From a checkpoint of a small contrastive audio-text model.
Model: encoder depths [2, 2, 7, 2], encoder widths [128, 192, 288, 432], text encoder width 128, text encoder norm layernorm, text encoder activation gelu.
Training: adamw at rate 0.0028, 5300 steps.
Data: trained on synthesised sound scenes: up to three everyday sounds over a background, 26041 training examples, 52.1 epochs.
Rows from block 5 of the audio encoder of a small contrastive audio-text model, named by matrix and row number. Rows with one number belong to one channel. Each number is 200 + 30 x the weight over its row's rms, rounded and kept within 0 to 999. All counts start at 0.
After each channel's rows are labels from the 100 clips, of 14848, where the channel reaches its highest value: "lies over" is the class under the peak. Only what is clearly more common there than usual is listed. The data: synthesised sound scenes: up to three everyday sounds over a background.
# convs1: grouped (4 groups) 3x3 conv (encoder.blocks.5.convs.1.weight, 144x36x3x3, each kernel summed), inputs within the group 0-35
# convs2: expand pointwise conv (encoder.blocks.5.convs.2.weight, 288x144x1x1, transposed), outputs 0-143

convs1.48,128,277,193,246,172,181,165,210,200,151,248,160,214,181,213,170,200,219,169,187,168,150,191,181,200,179,208,186,167,192,198,197,235,212,191,200
convs2.48,200,200,200,200,200,200,200,200,200,150,200,171,125,200,105,200,157,200,200,173,149,173,230,171,200,200,200,200,200,200,200,200,200,200,200,200,275,88,200,200,200,200,200,200,200,200,275,200,200,127,248,200,200,200,200,200,282,200,200,200,200,116,200,200,123,200,200,200,200,200,200,200,200,200,200,200,253,200,159,200,200,200,200,200,200,200,200,200,200,200,200,158,200,200,200,200,154,200,200,200,265,149,219,110,200,200,200,200,200,200,200,248,200,200,200,200,200,200,200,200,235,200,200,200,200,200,200,263,200,171,149,200,266,200,200,200,200,200,266,200,242,200,200,200
lies over: melody; crying baby

convs1.58,188,273,174,201,200,239,130,211,200,229,200,194,196,204,211,147,220,192,200,148,224,155,135,211,181,156,194,219,172,237,214,223,206,194,203,190
convs2.58,242,200,200,200,200,200,200,200,200,144,291,200,160,200,200,200,200,159,200,245,200,147,200,200,155,200,200,200,225,200,200,200,143,200,200,200,200,200,200,200,200,259,200,200,200,200,147,200,147,200,200,200,200,200,200,200,151,136,200,200,200,200,200,200,200,160,129,200,200,200,200,200,221,200,159,200,200,200,238,200,200,169,247,200,115,170,258,200,200,126,200,200,200,200,200,200,259,200,140,200,200,200,200,200,200,270,200,200,117,252,266,200,200,200,200,256,200,157,200,168,157,235,200,200,200,200,200,200,200,200,137,200,200,200,200,135,200,200,200,200,200,200,262,200
lies over: doorbell

convs1.18,189,207,221,249,131,246,206,188,174,200,211,194,187,137,230,206,207,175,167,204,151,152,189,186,191,178,188,203,207,229,191,200,124,182,240,214
convs2.18,200,166,228,200,200,200,170,157,200,129,200,153,171,267,200,200,200,240,200,256,234,200,200,226,164,167,244,200,200,159,169,200,158,200,200,154,200,200,200,146,200,243,200,200,241,168,200,200,200,200,200,258,227,200,200,247,137,183,200,200,200,155,200,155,200,108,169,200,226,143,200,200,258,149,200,150,200,200,151,200,200,200,200,239,200,155,261,265,200,200,200,200,200,200,200,200,200,200,200,200,200,246,200,200,165,229,200,200,185,200,200,200,200,200,237,200,200,200,200,155,200,200,200,229,200,200,200,200,200,232,167,200,200,219,200,200,200,200,200,249,200,200,151,200
lies over: beeping

convs1.59,187,167,198,210,225,200,200,191,215,215,181,200,240,226,254,204,215,200,282,238,157,174,224,182,235,126,177,200,224,198,194,220,241,219,175,238
convs2.59,200,227,200,237,200,200,200,200,200,159,140,200,200,242,200,136,244,200,200,200,167,200,200,279,200,200,200,250,255,151,200,244,200,200,200,200,200,147,200,200,200,200,149,246,200,254,200,200,174,262,200,200,200,200,200,147,200,200,200,200,200,200,200,263,158,200,200,200,200,200,200,200,200,200,200,200,200,257,143,200,200,200,200,200,200,200,200,200,240,200,200,200,200,200,200,233,200,200,259,200,200,200,162,200,200,200,200,142,200,200,200,200,238,200,200,141,279,200,200,200,200,303,241,240,164,200,200,200,162,252,200,200,257,200,143,200,200,200,200,200,200,200,200,200
lies over: car passing

convs1.55,192,158,178,212,208,261,177,190,200,198,100,200,238,204,231,221,167,215,228,180,199,241,192,186,211,138,200,189,239,211,223,167,201,170,193,193
convs2.55,200,200,142,200,159,200,137,163,200,200,200,200,200,200,200,142,292,200,132,149,200,200,200,141,200,168,200,200,200,200,200,200,234,200,200,200,200,200,200,200,200,200,200,200,247,200,200,200,200,200,200,200,200,162,158,200,141,200,238,200,200,154,161,167,200,200,181,200,260,140,200,200,200,200,200,200,200,200,200,247,200,268,200,200,200,200,200,252,200,200,200,200,200,99,200,200,239,257,200,200,200,200,200,277,200,200,200,200,200,200,235,116,200,200,200,228,244,200,200,148,200,200,200,200,200,200,200,200,200,94,200,200,200,200,200,150,200,200,200,200,200,200,200,200
lies over: car passing

convs1.126,279,234,200,217,180,141,194,226,224,192,200,256,214,197,174,191,200,180,230,243,153,228,243,160,214,166,209,190,153,230,229,210,204,190,207,200
convs2.126,240,200,200,118,200,235,200,159,259,200,200,200,248,238,159,154,142,200,200,200,200,200,200,122,235,200,200,200,148,200,149,72,200,200,200,317,200,200,200,276,144,200,200,200,268,200,235,200,200,200,200,200,200,200,200,272,200,151,200,257,154,200,200,200,200,200,200,200,200,200,200,200,226,172,200,234,200,250,243,200,200,145,200,200,131,200,200,200,200,200,200,200,200,200,200,200,200,200,200,134,200,200,200,200,200,170,246,136,200,200,200,200,200,200,200,200,200,133,143,200,285,200,159,142,200,200,200,200,200,137,200,200,233,220,200,200,200,200,200,200,149,258,200,145
lies over: laser zap

convs1.113,209,200,104,201,189,205,198,152,196,149,231,209,163,143,169,200,169,216,183,234,189,214,132,196,210,179,210,183,179,188,209,200,186,200,225,162
convs2.113,200,249,235,200,200,200,200,200,244,200,200,200,200,151,228,200,152,200,200,200,200,137,200,152,131,200,200,155,200,200,200,200,266,200,200,200,200,200,239,200,142,283,259,200,200,200,200,200,137,200,145,164,257,231,200,200,200,200,200,200,200,200,200,233,200,200,200,200,200,200,200,200,200,200,173,179,200,200,200,200,255,200,200,200,248,255,231,200,222,200,200,200,200,141,200,200,200,200,200,200,200,200,200,200,102,200,200,200,200,200,200,200,200,241,200,200,200,235,200,200,200,200,200,128,267,200,200,200,200,165,153,270,200,200,200,118,167,168,200,200,200,263,246,132
lies over: zipper; creak

convs1.101,185,129,202,170,154,217,219,187,246,214,217,122,207,220,160,235,205,218,191,211,200,247,200,163,229,229,199,221,234,200,228,236,220,210,185,233
convs2.101,200,200,200,200,200,200,200,200,200,200,142,200,200,200,200,126,249,251,200,200,200,200,200,311,200,145,200,200,200,200,200,261,200,131,200,152,200,200,200,142,200,200,200,147,200,200,200,200,200,200,268,200,200,142,200,127,200,136,200,200,200,234,159,247,200,134,200,200,200,200,200,243,200,200,200,200,200,200,200,200,200,200,200,200,200,200,200,262,200,222,200,200,200,200,157,200,200,200,200,146,200,200,200,200,200,200,200,200,200,157,200,200,200,200,153,200,163,200,230,268,159,200,200,124,200,200,200,150,200,296,244,200,200,200,200,200,200,281,182,200,200,200,200,200
lies over: barking

convs1.130,191,216,217,187,200,167,253,202,182,215,237,218,236,210,200,182,177,202,132,212,267,220,185,190,200,237,233,160,242,152,221,190,206,159,162,163
convs2.130,200,273,200,148,177,200,200,200,200,200,172,250,200,200,200,200,200,200,235,237,200,150,200,200,200,200,200,200,200,200,138,200,289,159,200,163,299,200,243,200,200,200,244,200,200,200,200,129,200,251,200,200,200,200,200,176,200,200,200,170,239,200,245,200,200,225,200,249,200,200,200,232,200,200,243,200,143,200,155,200,200,200,160,179,200,153,200,200,200,200,200,200,233,200,200,200,200,169,159,200,109,139,200,243,200,223,221,162,241,200,200,200,200,167,200,200,165,200,200,200,200,200,200,165,242,200,132,200,241,200,238,200,136,200,200,200,200,200,200,200,200,239,238,200
lies over: zipper; creak

convs1.128,201,200,175,203,192,233,200,96,193,222,227,195,237,166,199,186,192,216,135,186,171,125,208,209,188,232,200,229,192,204,170,164,207,200,190,200
convs2.128,200,200,200,158,200,200,297,200,157,148,200,200,126,200,200,200,200,200,200,200,200,200,200,267,200,200,252,200,200,200,200,200,200,200,200,200,200,200,200,240,200,200,260,200,145,200,291,200,200,200,200,200,200,200,200,200,200,200,150,200,200,200,200,251,200,200,200,200,200,200,142,200,200,200,200,200,157,200,200,200,274,200,200,200,200,200,200,200,200,276,156,200,200,200,200,200,200,200,200,200,200,200,200,200,200,90,200,200,200,200,200,200,200,200,124,159,200,200,200,200,200,259,200,200,132,200,151,200,248,200,200,200,200,200,200,200,200,200,200,200,200,200,200,200
lies over: car horn; church bell

convs1.65,196,154,187,165,208,168,220,213,215,192,194,276,250,235,234,220,167,199,242,165,199,167,177,166,216,251,227,210,222,176,233,191,203,185,254,201
convs2.65,200,214,200,200,200,200,200,126,200,200,200,200,200,200,112,200,200,308,200,258,200,200,234,200,200,247,200,263,100,200,200,200,200,200,228,200,200,200,200,267,200,237,240,200,200,200,200,238,166,281,200,249,200,254,267,200,200,255,200,264,137,200,200,200,200,200,200,200,200,200,144,200,200,200,200,200,171,244,200,200,200,200,200,200,200,145,200,200,275,200,200,200,200,200,200,293,200,200,200,200,200,200,294,200,200,200,232,200,200,200,200,200,262,200,200,148,200,162,229,119,200,200,200,200,200,200,200,200,242,200,200,200,200,200,200,200,200,200,200,159,200,200,200,200
lies over: car passing

convs1.29,181,186,245,266,220,197,223,195,218,200,188,146,223,226,187,199,176,209,160,199,188,139,173,166,229,200,177,230,149,209,165,209,144,213,152,190
convs2.29,262,200,266,200,223,246,200,238,200,245,145,200,200,200,200,101,241,245,200,200,200,252,200,200,200,169,164,200,200,200,232,200,200,200,200,200,162,200,200,200,154,243,200,244,200,200,200,236,200,200,200,142,149,200,200,200,200,200,227,255,200,174,227,151,200,200,256,200,200,200,200,247,200,200,200,255,145,200,200,200,267,170,200,241,258,200,200,150,200,200,200,200,138,200,200,200,173,200,159,200,200,200,200,200,200,200,148,248,200,200,159,200,200,200,200,200,157,255,167,200,200,200,142,200,200,168,172,141,200,200,145,200,200,186,132,200,239,200,200,161,175,255,157,200
lies over: thunder

convs1.102,194,220,105,106,160,215,224,200,226,200,208,205,207,156,194,176,213,205,205,200,210,200,200,193,240,215,171,199,177,140,186,211,198,174,218,206
convs2.102,200,165,256,200,200,200,200,200,200,200,200,200,200,200,200,200,200,200,200,132,200,259,289,253,200,200,259,200,241,200,200,245,162,200,200,200,200,200,200,258,200,200,200,108,200,200,200,141,200,200,200,200,114,200,200,200,164,200,139,200,200,200,200,200,200,200,125,200,200,200,200,200,200,200,200,151,265,200,200,200,200,200,200,200,200,116,200,200,101,200,200,286,130,200,229,200,200,243,200,200,253,200,200,200,200,200,200,200,200,200,200,200,151,200,229,139,200,200,200,200,200,314,280,200,125,200,146,254,200,200,200,200,200,200,200,200,200,150,200,200,200,200,200,200
lies over: door slam

convs1.28,253,220,232,178,178,197,206,232,167,127,189,233,185,147,167,190,224,219,161,189,191,235,245,199,209,187,211,209,245,200,244,190,199,222,257,193
convs2.28,257,236,200,149,254,285,200,243,243,140,200,148,140,200,200,200,200,200,200,160,200,280,266,200,200,200,200,200,200,200,144,200,145,200,200,238,200,200,200,200,200,200,200,200,156,166,244,200,200,254,251,200,239,261,163,147,200,177,200,200,128,200,200,200,142,200,200,200,200,247,200,200,158,200,200,200,200,200,200,239,236,200,200,200,200,200,200,200,200,200,243,200,200,113,145,200,200,200,259,200,200,200,200,200,200,200,239,200,200,200,200,200,229,200,200,200,200,251,200,248,200,260,200,200,200,148,147,200,200,200,121,200,267,251,200,144,200,151,200,200,200,200,200,200
lies over: howling; meowing

convs1.20,190,152,180,178,200,152,183,161,208,191,226,181,111,218,235,177,177,209,195,188,211,219,141,190,189,219,164,195,146,212,189,167,215,172,177,165
convs2.20,138,200,154,200,200,250,200,144,200,149,200,200,151,200,200,200,246,200,200,200,200,200,200,200,200,200,200,233,200,137,142,200,163,200,200,200,200,200,200,200,200,250,200,200,200,146,200,200,200,200,200,200,200,200,269,200,200,225,246,258,234,200,200,200,200,200,200,200,200,265,200,200,256,200,164,200,200,256,167,200,246,239,227,200,200,200,263,248,130,313,200,200,200,200,200,200,200,200,165,151,200,280,200,244,200,267,200,200,264,200,200,200,200,116,200,200,200,200,260,200,200,200,200,200,261,161,165,200,200,200,180,200,226,251,200,200,200,200,200,200,200,157,200,200
lies over: beeping

convs1.79,223,200,201,217,249,230,128,217,210,148,222,180,200,185,217,185,200,180,177,210,231,204,158,238,154,263,204,187,219,225,228,164,228,250,176,208
convs2.79,200,200,220,200,302,200,200,200,200,200,165,200,200,171,151,200,200,200,245,200,152,200,158,263,200,200,269,200,200,200,200,200,200,200,200,200,278,200,200,200,231,200,236,200,200,200,200,200,200,200,200,200,234,200,200,200,228,200,256,200,200,252,200,273,200,200,172,84,200,148,200,230,200,200,200,200,166,200,200,200,269,171,150,200,200,200,200,200,200,200,200,200,200,200,200,217,200,200,200,249,200,200,200,200,200,224,200,200,213,200,200,169,233,200,150,130,200,240,250,200,200,200,177,200,152,200,200,265,200,245,157,200,200,173,168,259,200,200,200,262,200,264,200,200
lies over: mooing

convs1.98,195,233,179,209,210,187,129,191,217,181,200,200,201,177,216,199,219,191,135,200,206,208,194,240,200,201,153,251,210,212,200,217,173,267,117,191
convs2.98,200,259,200,156,200,200,200,153,200,159,200,200,171,200,200,200,244,200,200,200,200,251,249,200,200,200,200,200,200,200,200,200,200,200,200,200,200,156,235,248,200,296,200,200,200,200,200,200,200,200,200,275,200,200,146,237,200,200,200,200,200,172,200,200,159,200,223,146,200,200,200,200,200,200,153,200,200,200,200,200,200,200,200,200,200,250,200,200,200,200,200,200,152,200,200,200,200,272,200,200,200,200,200,275,200,200,200,200,200,200,163,249,200,229,200,200,200,200,200,249,200,242,200,157,158,152,200,200,254,166,200,200,200,268,148,62,200,200,200,200,200,200,149,200
lies over: creak

convs1.121,165,200,214,193,92,160,191,190,204,161,200,210,179,207,131,166,185,162,168,180,218,194,177,187,173,176,201,193,184,216,169,169,193,210,185,234
convs2.121,164,264,200,159,145,261,200,183,200,200,152,274,200,200,200,200,164,240,200,200,200,200,200,200,200,149,148,167,244,200,269,141,200,200,267,200,200,200,200,162,239,200,200,200,256,262,200,200,224,200,200,200,200,200,200,144,143,200,200,148,200,140,200,200,200,237,236,245,200,200,252,200,200,200,200,200,200,200,149,260,200,232,241,239,200,200,200,254,200,200,200,200,200,200,200,200,200,249,200,200,143,200,157,247,200,200,200,200,200,200,200,139,200,200,121,200,200,252,163,200,200,271,200,140,176,200,145,200,200,200,200,159,170,240,245,246,249,274,200,200,200,253,200,249
lies over: thunder

convs1.35,212,232,175,168,191,200,262,175,216,216,214,188,169,262,204,218,149,225,188,181,221,137,172,194,200,243,161,200,200,200,225,204,205,223,172,132
convs2.35,200,200,150,200,200,200,200,200,200,200,200,167,252,200,200,200,200,200,200,200,200,200,153,200,200,251,200,200,200,200,234,200,149,200,200,126,200,223,200,266,250,267,200,200,200,200,243,240,159,200,200,200,200,200,200,234,200,200,200,147,200,144,224,190,176,200,200,200,200,200,200,200,165,200,138,200,200,200,200,245,200,200,231,200,200,200,200,200,142,130,84,200,200,200,200,252,164,244,200,200,200,151,240,200,258,200,255,109,184,200,200,200,200,122,200,200,200,117,200,200,200,163,200,235,200,200,200,200,176,264,257,166,200,200,200,200,200,200,200,288,254,142,248,200
lies over: doorbell